From a checkpoint of a small class-conditioned image diffusion model.
Model: arch dit, norm layernorm, activation gelu, moe top_k, num experts 32, width 160.
Training: muon at rate 0.0031, batches of 256.
Data: trained on rendered scenes of toy objects such as cars, trees, mugs and chairs, 15.2 epochs.
Rows from block 4 of a small class-conditioned image diffusion model, named by matrix and row number. Rows with one number within an expert belong to one neuron, the router's apart. Each number is 500 + 25 x the weight over its row's rms, rounded and kept within 0 to 999. All counts start at 0. Numbers have three digits each.
After each expert's rows are labels from the 100 images, of 14848 (inputs lightly noised), where the router gives the expert most weight on average: "patch colour" is the nearest of a few named colours to the mean colour under the peak. Only what is clearly more common there than usual is listed. The data: rendered scenes of toy objects such as cars, trees, mugs and chairs. In brackets: how many of the 100, against the usual share in percent.
# router: router (model.blocks.4.mlp.router.weight, 32x160, trained with AdamW), inputs 108-159
# up: expert up (model.blocks.4.mlp.up, 32x80x160), inputs 108-159
# down: expert down (model.blocks.4.mlp.down, 32x160x80, transposed), outputs 108-159

# expert 18
router.18:487478492479486500462484493487475566502485492487501520521492465501503515488507479480503515497505483503490489518520512573614506494533497494482504571478533481
up.0:459471469499453521466466482518494495475507516503534528479464518485483460560492524472512553515506515453515450513503520466442514483466481505474507497508479456
down.0:489512517468517492505485481530486503500499483506496479481502493505486527441498520438431565483466515526506523485529500536480519511500539519492512491482474508
up.1:529482505477496485541506491507570485461486523511532506503520498533483550574505467519427505545495484546491489503487496460461507495514488507492510515530483473
down.1:499521496518499484510521496508499497431483475482523535500506498499494460517493460520462508548483540508526491539521500491468503503506507496504485438511570533
up.2:531529495502511491490524532531521491493511491511508498529526499505510522489505473496519504524498491541458504525511501557454499471548494540511506537510464484
down.2:494516503498481491493491482556488524497503516479480518480484469502492500481451477505511485573507481504532505495477505498562495499489513492519463526507475507
up.3:494521499497497474494509513526501532513498461470522489527476453527516485474505496484506494490518483504500486526468501492419485511530487495512493547488536514
down.3:474509496495491477493511517510466472516506510472488487503504476501507511422507488400592504510493507493478501498519484489438493492492507499478483508510521523
up.4:491539506482506498476533512527463482482506502535484491514500478508502513546509568470477500495486555495488472462500502526551466504495475469525482494499474478
down.4:505469500524498528489504501544505484548501509531527503515483506485488504502523557507480500529506525491502503491496491531517522477536502493477504539490469518
up.5:535493482520520481483504501496553512492483472487484518521514524500487539534518438527506520508485492498435473502499504524519511488512522479514506532490511495
down.5:508508512480487468491495478467488518478484540476488461520511520524464430485494439517509487555514505498563529510513490503524500477480506512475497524490491509
up.6:509482503572502503532493513523503511523492505507485517515455518487486511556532521492481469517506496509525513495535471491418473542550521502484512509504558479
down.6:485505505482512466508502512534494495527496516528514498503474496558491489486534511452456518520498546512473493508499482542475499494482510531500502478508529443
up.7:505524497491477491525489496492501565468500510507490437524476490494510499540457506504521485484521467486489485494498496509559492519489525490522511459539510439
down.7:495487503512502505511501493521487450492497467506480516509509500506497515477473505527472529514447493491501500513502503513484497521505493498491499475494504514
up.8:523551519505502518490549488544497471520509524478497542511497535516540506531485476459491516529512521500455498507504478463419510519496493520497512544515475495
down.8:507495506501488501507506478523485531457500516524491492506513471520482510482476507432494539483467527505499511504486502456448491501502516487531506495500519516
up.9:454491527546503505522515510514482519516462516516499518509535509475531519555519471507478500493486483526504510505482520480494519472491471503535507486498505547
down.9:548533523508476484531505519528436471494533508520475506486507527499525498515495470552464489444526483511522509520469510562479479507547507501493531449482476469
up.10:526517531499515487493501489531512436501509544525520481536535459529508474525481492507481516554529529513483544511516515604474493507510530493494477491497485490
down.10:508516476492516482488494474498479485510474496499507484507493534510488495525476497500475491522450514506486506489471509523544504514512490491502496534491494519
up.11:519482517495524475501559491473524482532546519450493530524535479499495525470518452503490502483477491510493512522500486549510504515505510463494511539509473497
down.11:506510517497497466516476490488530490498475462469512453474513510505476488529533416497477502495531511489512496476481506561518497469477495516510496484487505552
up.12:524501479506541488494476497489501561470491516476513505469479516539505511557505485474430536450519503492478517517498516493534509487484483526469492481504549527
down.12:502490516497509497502485511494495536476540504510478480498506470494516500554560460499509515527522497477507535534502509529519484527494495480506563437496551515
patch colour: pink (33 vs 12.7)

# expert 25
router.25:483503492486499500494475491503469593494515465503502524538496464504482522508478498478503509476483492477496491501490502535663510502511497500488518524497531480
up.0:532483510491515500483490488473550556485518524517472494440527515502505505561510499513455456518480485541500526480511488537494478487500500516518508540499479507
down.0:466525501493504488508499531533535551512469484548525521497536502517488523549542520500475464475523519523498494486520499525562500512498494481498543474489468511
up.1:492486494489506511503519503503483544499493482476526518475485500472482512546452514457485550519506514435498474468491556541493491479494483501493501451481492507
down.1:507516520504502471507462517511509589500500496505498502496486475519472531523451528506512541515503546529504505471506539459469490545465489460486503467473497498
up.2:493500502493494504530491494515543465484506511524500526491491529511503518627481513486483478525521520496499469500521478545561481512465499499516498532500518469
down.2:518488495490508512510504513501509461528486477490502520525503494487477476374494484444541504431515489495496505519511503473564500503498495520496484511489521513
up.3:511468496510478521487501515485521493472492535503519484480503472475493493583492476499482520532498521510506492501512499587532524478492507505520500542477539543
down.3:499502497520483483485512488460499485477512536488523513465502535539524515429501442536447512503480504511513469487464500464561481491503491507498519505518489485
up.4:535474496525512521473514491479510527536514536495500531512476491472489465485513452476539466490503493511533482500547488574495518532487466509548495468462488530
down.4:508489497505500496497513489454472504493482472490523483499493478516502518572470491489466508527495473483516510477453469531588470491468529503490518485535477487
up.5:530509500513476473541500504529484466498518484507482488520445531485502506538481500487481505523501515478500497513522520472516477494483517505509469497513492461
down.5:472540469512492547512507476512512532513493494535511492512486482508515524490483515500492505457488510499494485531485522497470535478508504516469526520528497511
up.6:500482520512501492517516510525481474518510457489479482485496470503456524590515524460505512528525511463520484508525522562521484498458458475454473460490494490
down.6:501488506509482494488527472476494435511505515488516520486525487500502466437502496522472488566516515501528501480498515449444493473502513456505509534499501513
up.7:491494494484491460473479461492519534461511453469517460485514504507479526508514461483506477458469500480509515523489485496476491475519488505515515538507521488
down.7:490508514521492533504525529533517487467484516456460511480520516498498505507504462501493463560494504486507516517509494508548523502494500503471459539475521510
up.8:493475525512473511500501475454489478529514539516493477557492511510517471527519501537496534494506501520511534487507507509494478493503477534473470518521508462
down.8:493478504514490504499510484472508483526515452527495525520490495512483516493525505504478527551475499469515508469491481508520488486500522508466509451503472532
up.9:511470490485473481511488494528489480509493517494480518435523519454467496600477505483513508533496470509517487456498495461529492501451481501486522446487499518
down.9:492489522479497519493518492511512465513489487517510521505511504497479495471532499441543518462493489489488494496528482491351504480491500507509483504509498471
up.10:529524528488505540512508489498462510491487523521479467489543476501500466546558533507493470524515516494467513519481499570432500521487483520492494482502501502
down.10:525457496511502502478502496479453528480481492500516523470511512512467512462525528494453521539460474506494510517456496560493525478468499525509479486471521515
up.11:508486541485493486484473523473448531515448486534511499494532497504505496550481489536473496532459497532476519492526471482478484475486484472498535523501485455
down.11:502521552521473498514486473496502562524514510565514517504494506526514487552491471494518486445534493492498497518454539503503491508517504434483473483507481520
up.12:478511495495512488500501515513504375506508485499496474516510477479514523483528490496522506493491509512500480504505508505496494479503501475524477509489503542
down.12:478506510502479489502479498514519586517477476507490504524494481516476484490466541511526538512508518484469511502501515476498485502503496509502503484506509490
patch colour: brown (57 vs 25.3); black (41 vs 7.6)

# expert 20
router.20:523520509489491506465490526510499399508515495487516487553479479519514504465515490484507514489505534483489493553497514489401518521518519502549518557502509556
up.0:524480509513523510514463485530482510475489503491484491512522504462509535476509533479494470432505480487445491559496480506487459525522476503505518518492474454
down.0:490510466519520474472495493512513491501510503513517472511512527504495514509499527516497477498507475500526481507490533540491516501468502441428522494471468521
up.1:514526528483501482523511479475497528517517509490509502504521520504510522512514536468496534459491485489519547468483495497507499523460520490510520470462477501
down.1:492500478519544500473497496475522496509484498511508486493510494493496491416517536461521550460494512480491494520464507480544500502497506497481454503482531515
up.2:534526503542494507536532496515497552530485514503464506458534518509485541575505473495512480505504514553505490488478488536551494488481514518491486516507478497
down.2:508488513496507511463509486513509452517454456511497489518488494475470503547517484443521491489505487514464502487520502520480511513505514493523506461508511468
up.3:499498492511481492476510484493505499496496477487482474508488503470479511460533482510502502489504532467521502495494506467527512487530492470519532570454497496
down.3:495494498502539506481496487519500571460499497504515478503500500510518492487481473522522511498467530453475526479483493522550478528475502469475501519515505495
up.4:494507500499536525530518495459512508511500521490491467504525549507500479505542470493492464518538515450491521488482476540510466500505460536462546474477510478
down.4:524509517508514456490431513450485483499496474515514482489448454411523524500476448531514494497516539552484468477511519500501472519501481482463480483544497524
up.5:498545527452504505476477510532472509503496519510477588456505510486488539521512476486466506495480554546474497466490500519494494467464486478483479486497486488
down.5:514526513486507488471511514548487500535487472503490435511488502489539501443523490497455518458505558485517516443503507480435482474512485464511499523523493498
up.6:466507530543489507544487522563489511512481475501524487531505445514498477516460475484489515501494506465494525508478514488470490515506515503524493454491530510
down.6:494478536477489492523531482511457514550529492499489489484513544524504519482527459481545475493507511506513543533512490491518499511451498475519483516504515424
up.7:529494489465514497507496532479527501511497514497518488475532515502516520539498449503522489495495506561490534488516502507519486500504526522527489492499500463
down.7:507515498493486486497518529452504641510484531508491490481477503501522497443490466517554519539467483506536500504475488454536518529490494494467539536494498468
up.8:510508518515477470545511538498478511493460514529495506433525549489492501576495501492483459522482509565469506489492465466566493499459496530542501516513490530
down.8:502517450475516460495468527547494465524472487474501550533489470491490507464488556524485510489538474514467505508505500453539506490502504478517489470505522502
up.9:536518495521492517510530521515517543498499483492513493512530503497492531467534480500483495488492526550529497493499477518474492486455476522496518546469475521
down.9:542509517511493500498485469515463459497519526502502463526505494481479472504511506505390477549490457486483515507509487554461516524499502488515481464508481494
up.10:486508536506484511516474537549501436487460484534520460492521510497496525552491487518484468500498495501494493491503532501491507503529450495523514496482540543
down.10:477504492504527511497498517540520492506491482509531510499505510503479494490515507513450480499516502511471461491513495454514496509483527493455522477485501479
up.11:451463500543452490517531487473534558452485505458514488510495486540485493451501491513480534512508494477507511479477539588496503532490453494507503511490504531
down.11:490476532525486537529510438488465465446504519489491505494497486493522500486427466521493511505493516488517501524480497597501506495502476513490535457467516529
up.12:511486532481529482493524534506511512500511532488519497527511485493501476505494506540511481486493483504559518519502500540491483489476487507437548501473514491
down.12:475518486488512501487490527525477485489480549494484488498491470477556528477459485527482484496473533498475511493487543542484464555491460451497466529500518558
patch colour: purple (54 vs 2.9)

# expert 12
router.12:490486481496474487501486496522499416487491526516482524448494502479469489581478496526469498519487511487532484491509483502500509495463489487477508491498496516
up.0:513492493523500503501502516484495491526488495505503487483488487491534499536476524507474481523476514540493464526500503488515455492484481480472476484514477495
down.0:502486500488515497489476518526462459480506510482510479524514496505513508436550490484517507516517496517497535483488472500554422480481503505460473485519546516
up.1:514482510525490524524529537482496500532486532506484493476501511472512482536458506512489543510519507517460505490543520500497514499521467487490476472525463495
down.1:506466505506544445523546524554519492469523490521465510494498497488516456514510469509494459504578511450504529536502480509498454508506517497508487510502512496
up.2:495546504514528486476523490504488480477480509477475518452465541525482484523549505486519467480503508570464493511531506489493550446498480532517463500481473482
down.2:504464480473505503506522476481500483514463523501465515500556526518469474520461529492488510475497512531466515513534495492512518440478491484512459509470516477
up.3:482469460492517501477478506510492508460477489532498474494496489523510523528520490526507481532517491499514525471531494469488436479463527504484468448529494502
down.3:469484523497473550492517497536488475516509477505505483464504515530500477471522533496507492518517524508540471495510548450473424501481503488444462475556501496
up.4:509497509461523513505518507503505474481499535509475546504462495476473531530488505492491508500509538495481485503492526492489468488491467471510480434468560468
down.4:489489481517521524455502519569499519472513516530540542504516506505477476489515460492487509510551468576467532511545506470519501462504493527520493508501476522
up.5:488506530500488503484519474612471505515465476542513463471507492503476522517503479471492453521480507551469481506485523490493505515454471458481512475473461544
down.5:440493486489501492498538495433534480487455526471486477508523502509494520556482501482505526530521456517523511470473494482528514512473486535480532543490519544
up.6:536522489471518486487456486525494480482522493488494515478512525531457494536445491506484484533506503505487532475503521504486499473479448493457524491503502497
down.6:498503483520522488511507496508525523478500543512516513473525505521536551503479512467529501499452498466521520507505469524507488506527525493499450506483496507
up.7:540505521533503496507497540454506492508491528517462486484493501470467503509452523507497508518483473534504497413519517483495477501525532488497518475521513491
down.7:517532480455528526501498492537486475494499540537486466505450510480475452556528547489497480538523510467499527531529504495512494496549506524472501553517514494
up.8:477469483523479494495516483545493482507520440519509506499503483492506482526463515514545476508431472453505480514507485504504509530470488489488530478494480482
down.8:467517489483530522504479496461477474475515469500510454484485496486509517524479483513432468493545524465486506483504495501484507536474529532514554524522553534
up.9:479514489478520500586492486472533468504528477505511524428506507483507532537495548493518487505541524582532501478508517500492527528536501496471513497510528514
down.9:499493519496486528483500499523444514492514507533491516518486530497505543497520497524475546446453481472509519485481473488579464520514468511503517493496479457
up.10:523485488487536473439493487507472493485519532496534493510460480512502495498497514494501505532518561476547524498499458496491445500510517524472505560494487495
down.10:518477543510498470541483501489545484467522526458540522494498500529540532578499500517468498529507479504523468504437498508520503502506514480514480445498473483
up.11:520513502509507517519472505476497468516487510537507514533501480471479495496464508525508476518507477449527526487543520484474461497472507504529478521494503510
down.11:511512493524514478499454523486507562517510495490539528486514498483545547498500553508455548523492505527504515477486512482586502447501490496517478454505494523
up.12:490517523517471506526497498456479491510499525516502537516456502542465548525520498503452493539517464522564498506526521491513483500439488533447478514499467476
down.12:499515511496491515519473476523508482532525507518487504501500544517502499518458503502597554478474465547473489482495475479475492455453497515493468525503508507
patch colour: brown (54 vs 25.3)

# expert 28
router.28:456489497503487515507509515509474510498471532528499541466506489475458460570414495516526495554518490494493501448523484529533505523482475483483526449511490497
up.0:488514517494522561448542495537491525512497531521447487466486530525502500529519482510506517518494487502471503439501518496498514557482537518492495517462507527
down.0:481536496512495505523541497497483499479500491470487492524517502525510478572472517500442506536502515497519498552501494503526486487495534459496495446494521531
up.1:465516538471490494577474510502506475475493501564475511478509464504527476528498553501468533507517496488515502503507506493503469462458510506511457473525494500
down.1:487534476507490534490523497477475518527479477482486477519469508516509486509509481464441494536493511468472449463528457531471483519452497485528485483537530482
up.2:505509487454530547525538507528505466472521450512506481483477503504488512512513477516499530487468443502538481454478501491484453450529460448470498475493514497
down.2:520500507493503472478515508468482520487542490534511505513491501506477530609493489528456458461512493494465506501528503502583488480497521544513514475518507471
up.3:525511508494519531508494444524543493490501467486508522498470480541480435548526522529487487527504528494509504501485507505498518508533510492491490481537531499
down.3:516486500508472530472502492492532488545542483497467461492501527488500512473556483510494475486501483464513489472482499478491511463501493511479496449506497492
up.4:491488519542530506474496469511494477485526502504538512466517510517517466548525501500490482466499491528492510506521493504491536494501506460470469499547531489
down.4:489487491484475479515470475486455503523476548492519491521481490518484462519446513488511504477523522441472476501485507498517524512506502502494499505489529434
up.5:446553533514468487515508510515466483496520534523487533472540526503491483528497492517501484522554498547493533446509501493484477512503500501464508482519528468
down.5:446457458483516481481521500488530497516527535472493516521477537511511467526496497517533509551455496531484480553520491479478481523493494482498499501516464484
up.6:481497488473500499503523542488513514494537535510507465527540507446516487516491521509498482516470479520477491489490553497521509477468483475517462542491513508
down.6:470499525534501498495525536512497492505535542478499476483474501454508498524516477506508513527522521519488508543495451494544497479465482531513466474497482507
up.7:503501481516480457521495537470502505482484504500525486485505485498473490526480512532462490494494510470476510543507540523574496515419494483546471514488507497
down.7:507483495490502453476513542505552491498485493515551495494509420489498475450534481521529499489454481500463483469488494509420515495448504508510463459518484508
up.8:492451493503514445526479497504511480506482532516510542489521477535484520548485479503482476497498494529480530543471459491486507483524490467483480422483469438
down.8:492560507479485434494490509516489509495478539488515526491495489526461490525515508509516512474488527526492507477487532494494491482531472533486463530486514463
up.9:478575530506489517477448492503463500503506482534534537503514522472504520555536521502478524511504520515537473480497507508526532475501482471508512471515533502
down.9:521488523506509499496487496523508501473514502526481472477527526442513508461519531497446499506486495490476529536506494596478497516454506484446513513479509503
up.10:471487479508475537479500529504512499491483505506498507456484483513528500546559483512483516514448495438505459462465475475480483475495512516502493492496491486
down.10:508477523533519505525505448534491488487537482527506471489523510489522478485449504508511465480533496421500527518506518471502488533493496492526492496509525518
up.11:496505488486510544507502494512498486514466505531482517444508478470525492537530543485466470466473478529523530532502524498500498450490518492553518490486483535
down.11:476507506521482560502520486504500510453485489477468533527502472481515503562495479473518514496509521528501487506529475512493490470490515494547521517470523537
up.12:501514530524461501513516507532515486451468520478523509472489515479486477542503521519457511485482480506552514510520451497517522469542491512534510452491489482
down.12:513500472456499477522527496476490495507478482556515513490464492510516499499517519524502520465510469481564507443510514488493541489524463502489496535483518516
patch colour: grey (64 vs 25)

# expert 13
router.13:517522516499515515486496511478493483466496469517489470532481495562508480456562494502436502466498501498507513518503486398559515506500512493540473513479516492
up.0:500517541501507541522449460515512493497511535490463475494500503512473510534507501530518469515493439504509503519511490507475534498439483475523494489511478474
down.0:484528539504527454542583548462524491458474470506506518503499493514525509479491477494497455512516458505485510518478535508505489470537493495488519531502441509
up.1:514525527468495535483486465502467502471524487463514503453456472501459518538507531487484473508494481533500483470505514489536514485487507498499545504507487505
down.1:504513524464470430513520492478510487480504521481445466463491536469508526486514513506497522502473528502521548487472507514490476507481466510496490536490499474
up.2:488527450455527505490511501536466496539513490471503522500511482518464573542532491489471490545516483493520517479486502487480489487515482459493515522527511496
down.2:496540459499538504485485512549484495549484520469503471496510524518496425493518516507488479526517486470498527543529501523496515513492504476480497527461539509
up.3:536490494505559487473484511524527494535518491465526472537509484503516507499514501507511534494512465456508460520447490560615492491488526470500478527502435517
down.3:494521493500517489469534493501483458559491527484466531514502523483515492527502496471538524497543455499510471500533478521536488457490492475494500496493498515
up.4:506534493473523548479528515482514481484519495471501507534511466505508519549525495492515512464521543531485516515478510449519521470545505510523457527480464473
down.4:489496515516488531477494472483480449472501495500531494506477516455523517528511496434393507510497504487458465508531469461526498520510512507503513462501474534
up.5:513480520505499507466511502510527499516503537490516482481479467512480487430515493553494498479476537497509454511490493504362553514509509498482519511497482541
down.5:494506520537525524466481514507497516500512520494497487505522503497489507636556488494470483498483531495485484544500488518417458464496473524520498432513484456
up.6:534481474503512497481542498492510452466476492465494518494506513528488515482501525496481512520493508511533471524483492447525492500516467491478509501473494509
down.6:479470490513513499476454507505514506495529517453485486506488484508491492500498518519537515498488518504484480535524479508508503511478533483530495494535485503
up.7:509484495540528467506526498492470495497486517555525530492520549505481494544501540495508534494494520498540531503499513510429522475500484498503496449460516532
down.7:497481515545476551522489491489511468470534517525478509495503461499524512481498518476511537525496510526474547515487518545464474544538516477493500486524504477
up.8:509474496487497475500525507446520486472465487492469476517506538570506506540547488596484489527497513476503493531526499424437497483451483467525521560471509492
down.8:507521497514507527479502512482467499448547504524514493501488478494528487502540499470492525606489492488485480517501467484548522486513520508536479516526495523
up.9:470504516473496531518460474499517521492532545524508477511494527525512514479535494510462510518514449524515500473520511495492527503491538539505518465548495519
down.9:524507513503464488531540539504515482488483472500495509489488466521517485509531471522521496515516446493506495483462512527481486483514487531507490453458491468
up.10:447490524498499519490509464540496490488519522530464519469476495502522482505487509514450530524537500515492501439557513510475491497472521502521501491467480516
down.10:543534550524510460474505520523499495489485468514556483490525512519460505522495524508476535452521495493520520438475521536486505450504467528461493469530473475
up.11:476546527522498508538505485538534528501520515569504511515507557516477460507471532505506493538489550476557520448476517523497526501478513470495514499495485499
down.11:509516523529495505511505532530508499490494484566489504537511466501531541523501553477507477467506553535449508444551497508510491503490506489469487480502459511
up.12:527491489489502497502532472502516489484500506474492579530462475512521547523530519539524532474508512507517503532472474499483504509533497517485524503521490499
down.12:492533484499479505515486498517481535503505494521509513474476525539506473513560521492525487490489524520501520532495479485521491518482481511488540527512517486
patch colour: grey (59 vs 25)

# expert 14
router.14:531507497497512469499497471497508453493514501479506515515481483513504468464469504506505512478495490512500509499504493446656501488503496474537536532501488481
up.0:484480503474465524508448522538517534470499483466495468503501467536477450509469453502475515523477478515468459516507486498539540483490541509500494471498527491
down.0:508477504459469509489523484516518489460501493465482523488479549478491554513474473486517498507468499504487466505485473482502471507509464521527483519499516466
up.1:462532524462476484511501503483476479505479516529533478554492457497514453489505503505532514478517529490508517504499522481510473538479502506535451499517497462
down.1:508497519492493509525502470501475528481556474515484489487520478516494517510494474493431508507502491491503517472468522503517526490545507531465507522499470529
up.2:527499484499518493487527525481531461511510514508505503512482497490527512492519483456486498507501513503504481506464487575478497492534501510492495517478523509
down.2:452521523500488488477492499500489562510490460509492490498494478488480490452535510458456511496500525486466513497524513443420491484478499496488526470521506511
up.3:492455522530485495493492518512481549498503502534477497507505499508478491532465503502496480488451543497532514503516495542539499447491500462477530491514477513
down.3:480487525504488530476496465484526508498496503531531520510491497493499518547488475508481486503461564510474525501507520527544475542504508461536471492505481482
up.4:473502535544516485542516506474464494534489512523526489545471486517502533546495527534461439459515510488479535519497505482505490500529488486507536502520514534
down.4:505496513503515514531493489516531436510508508488514525486487520515501487542536534477481467505520466501477465478552521544484519503500504511498469434487521538
up.5:482485537503503513517534487551515459466491497526512460478529497497467522595489492520520505479506467504490500497512479480543476476517504488514496503511459478
down.5:507502535493524464521468524516526508524505508501495532506522507506508510445554508479465474476500504503508499515506492594528514508499496492485498565497455485
up.6:508513489518514562436523495512533495485467503523467515479542488497519537538540517476512509523514516553483494499480495482520472485477506520527506481512461532
down.6:512496497514506435447518504492535490520518502526529482503510512489463498513517523525444516471454509501534524444496498488515522516494496535475523476496492474
up.7:506487499504512509512494503512489469485490505500503507514483506501483470526488518537523514515503491430520515499508509421637508486499503484483512420517511477
down.7:513493495502506507504496512501476495501525531500474496501514500504502488344524481491591517487475503510521502526480495478363494510503508484502498468479508494
up.8:458513501514484506502485506490514540467521461530544523499503511510451493484488472465518536502508515516506506508518504540533498490484535486489512513534503481
down.8:543495508533486491508498480494506508469509505503463460501513517474523508527493459502502546506514497498489517521442522485552482533525484496499463505482528538
up.9:486496502502490490503456507501493572502499537504469477526488504482505508496519505495489487484517474500483511503487500574615525511500501527488495476502487505
down.9:477517488510488512517554503485502477471504470486513527481491480539495473606499489543487477481485470477512511510506490529607510475512491526494524560485477512
up.10:491514486458491497483503500471511540517492514522486509458501497464484483577491490467476457497520488552461513469476477539438489498469499474485489513474497514
down.10:521481499471502517504487484510481507549489499523491505505530463495482526366492524455533509493538491506526507499499511545511493482485522496500511479493495538
up.11:486470499501514496499501504481477542540478481490506515483494534482517554526477496463549492483495495513461509508504488561407513480500492511475522536478471474
down.11:499491505504481497496493478473491510511476506477489507511503499512495484425451495480566499508474510512508517487515512528479494498481488484535506455513511485
up.12:498500512486494495496492487473524399479499516519529493515499488492524531505525489497507494469500539488488492516498519478430491527515519500487488545517497528
down.12:509489496486507493488512493494480494502523485503491505516508546500467522581527483534501482536516456462526495492502493511642499500473519520506537514526493497
patch colour: black (82 vs 7.6)

# expert 15
router.15:521493491485538492510476519456450493522505469447514486539490501502519523455518450470526493467513524507485529521495484503436483496495512498497459504499453470
up.28:527504489538511477531485465525513529513505500479515515526494535501527495496533458470530507473497528481539526536490509497457515514530518490517480512507445510
down.28:483501484525525529508518470529487494480489498514488502479507490527500471483526451514490504450516507534445517543488501535491472524510494471474482500478438519
up.29:499499521506497489521498502522531462500521518510454499452507506505467512552523531447441492522504508510528496492490500598469510507446507505457524474502499540
down.29:507499472485493483477501517488536483482475493487500507513493513491495500347506544470528529475498517473489511504510499495550496523508510496506514522492511494
up.30:484509475514452526543516493518475491489466495521473510451471473491560486526523544504500479533518504477531467483478473498522501482496510490516486457471472467
down.30:493485512498502462539474476532535475526485522549525476469499519491483462475526495529504469539536510499478501450510527512498500475495514531469483489535499545
up.31:505490527490516494510507477511461476538520457510485504510503507470519509485490476478530487519541560529468505488470497543536498528516471520483493471471504501
down.31:507472511503510526454497528509526537463513497509503466497484524514497424470512514498470516529507491486495491481500508453592523466490514495510471518510484546
up.32:499494483494469484489508539493469440495498480469539505495543526503501476476471444526521505521507542452519508504542515414491545484494506529541503516496482532
down.32:517532504543472509513513493510507558480513469495451500506522477498461483557485475520563500506542528505491502531498538508452484533493515508490507492479524472
up.33:503521494511496478494524484482478491523489476508465497536489478512485495552510521531465498520489443509496465506514468505467516538459546478517466486495486455
down.33:477521523498492514526501514532515487491496499492499473487489484524508496518516530511502557437511488479494499507482498483438507518528514507452497479500499504
up.34:503504531470532511507538491537471502511493517481510490511539515491501479485505471518548529477496516548464524481507525498486503495515518475516478528496513473
down.34:528545485500458466498490531562460540484539487539476511504534507529520544490480488539497510499473518493520478475495507481505518487502495516478490484498515508
up.35:536503508511495489520531508486500528465464536552507517482492515501519476597508467481492503543492513537525471472499475531514514521499490527514501479524523468
down.35:513525505519519487508490504500516514534530453541505501528513505512504524452489496475505493446552505490502493479496483468483504515513506488505526459488495486
up.36:490510495498509478504461515492501471483535499530495479501513518470510510530483521505536516479508491508482502519505593522439533529477489508533497546497510517
down.36:513552486526501500473512502503501501474462510520477526506499466510470488479471564513522520441479473510525523509497525481483481503486498493446504497483467510
up.37:466490503533497481525504518469479566462520485509573478535488502537490576460509453515518487471534497467500498517519499499489513528532536485519469450496527496
down.37:486483495530472529522532501453497443459535506461430504479481493487527488546489483516511517453522484529488505512477499492491493508487464498498537474492527521
up.38:464470524490593499473512525539471487514535452557498511529495508512530534506508484519489506526503470548484541487494494485509494494500505512481504464506507476
down.38:473527498489489460469524547514524489478445500551500508505467511458503500465518500494480484490501500495498477475510503486512511549539534493534514578502499512
up.39:504514496469486489520528478503510499459468494502465518436465494507508494542515479505487489518550528539536505495501439500513514464473524486450490510500509474
down.39:512534500487537506516478521509515489491494531506484485474492478476557511432527484532491512521539527477501495500533505549512499495489481518505519510480531522
up.40:501460482474475493503497510501540565562506485520495447510477513471501479475451493513487492512507491504515504494487485503547475497519484524520524527512537505
down.40:500514512492477488504498462511500457519507431515492499515515496475471460500478483530582492437509510509474533513516506521484516487488492518495502498497535498
patch colour: white (49 vs 8); cyan (27 vs 3.8)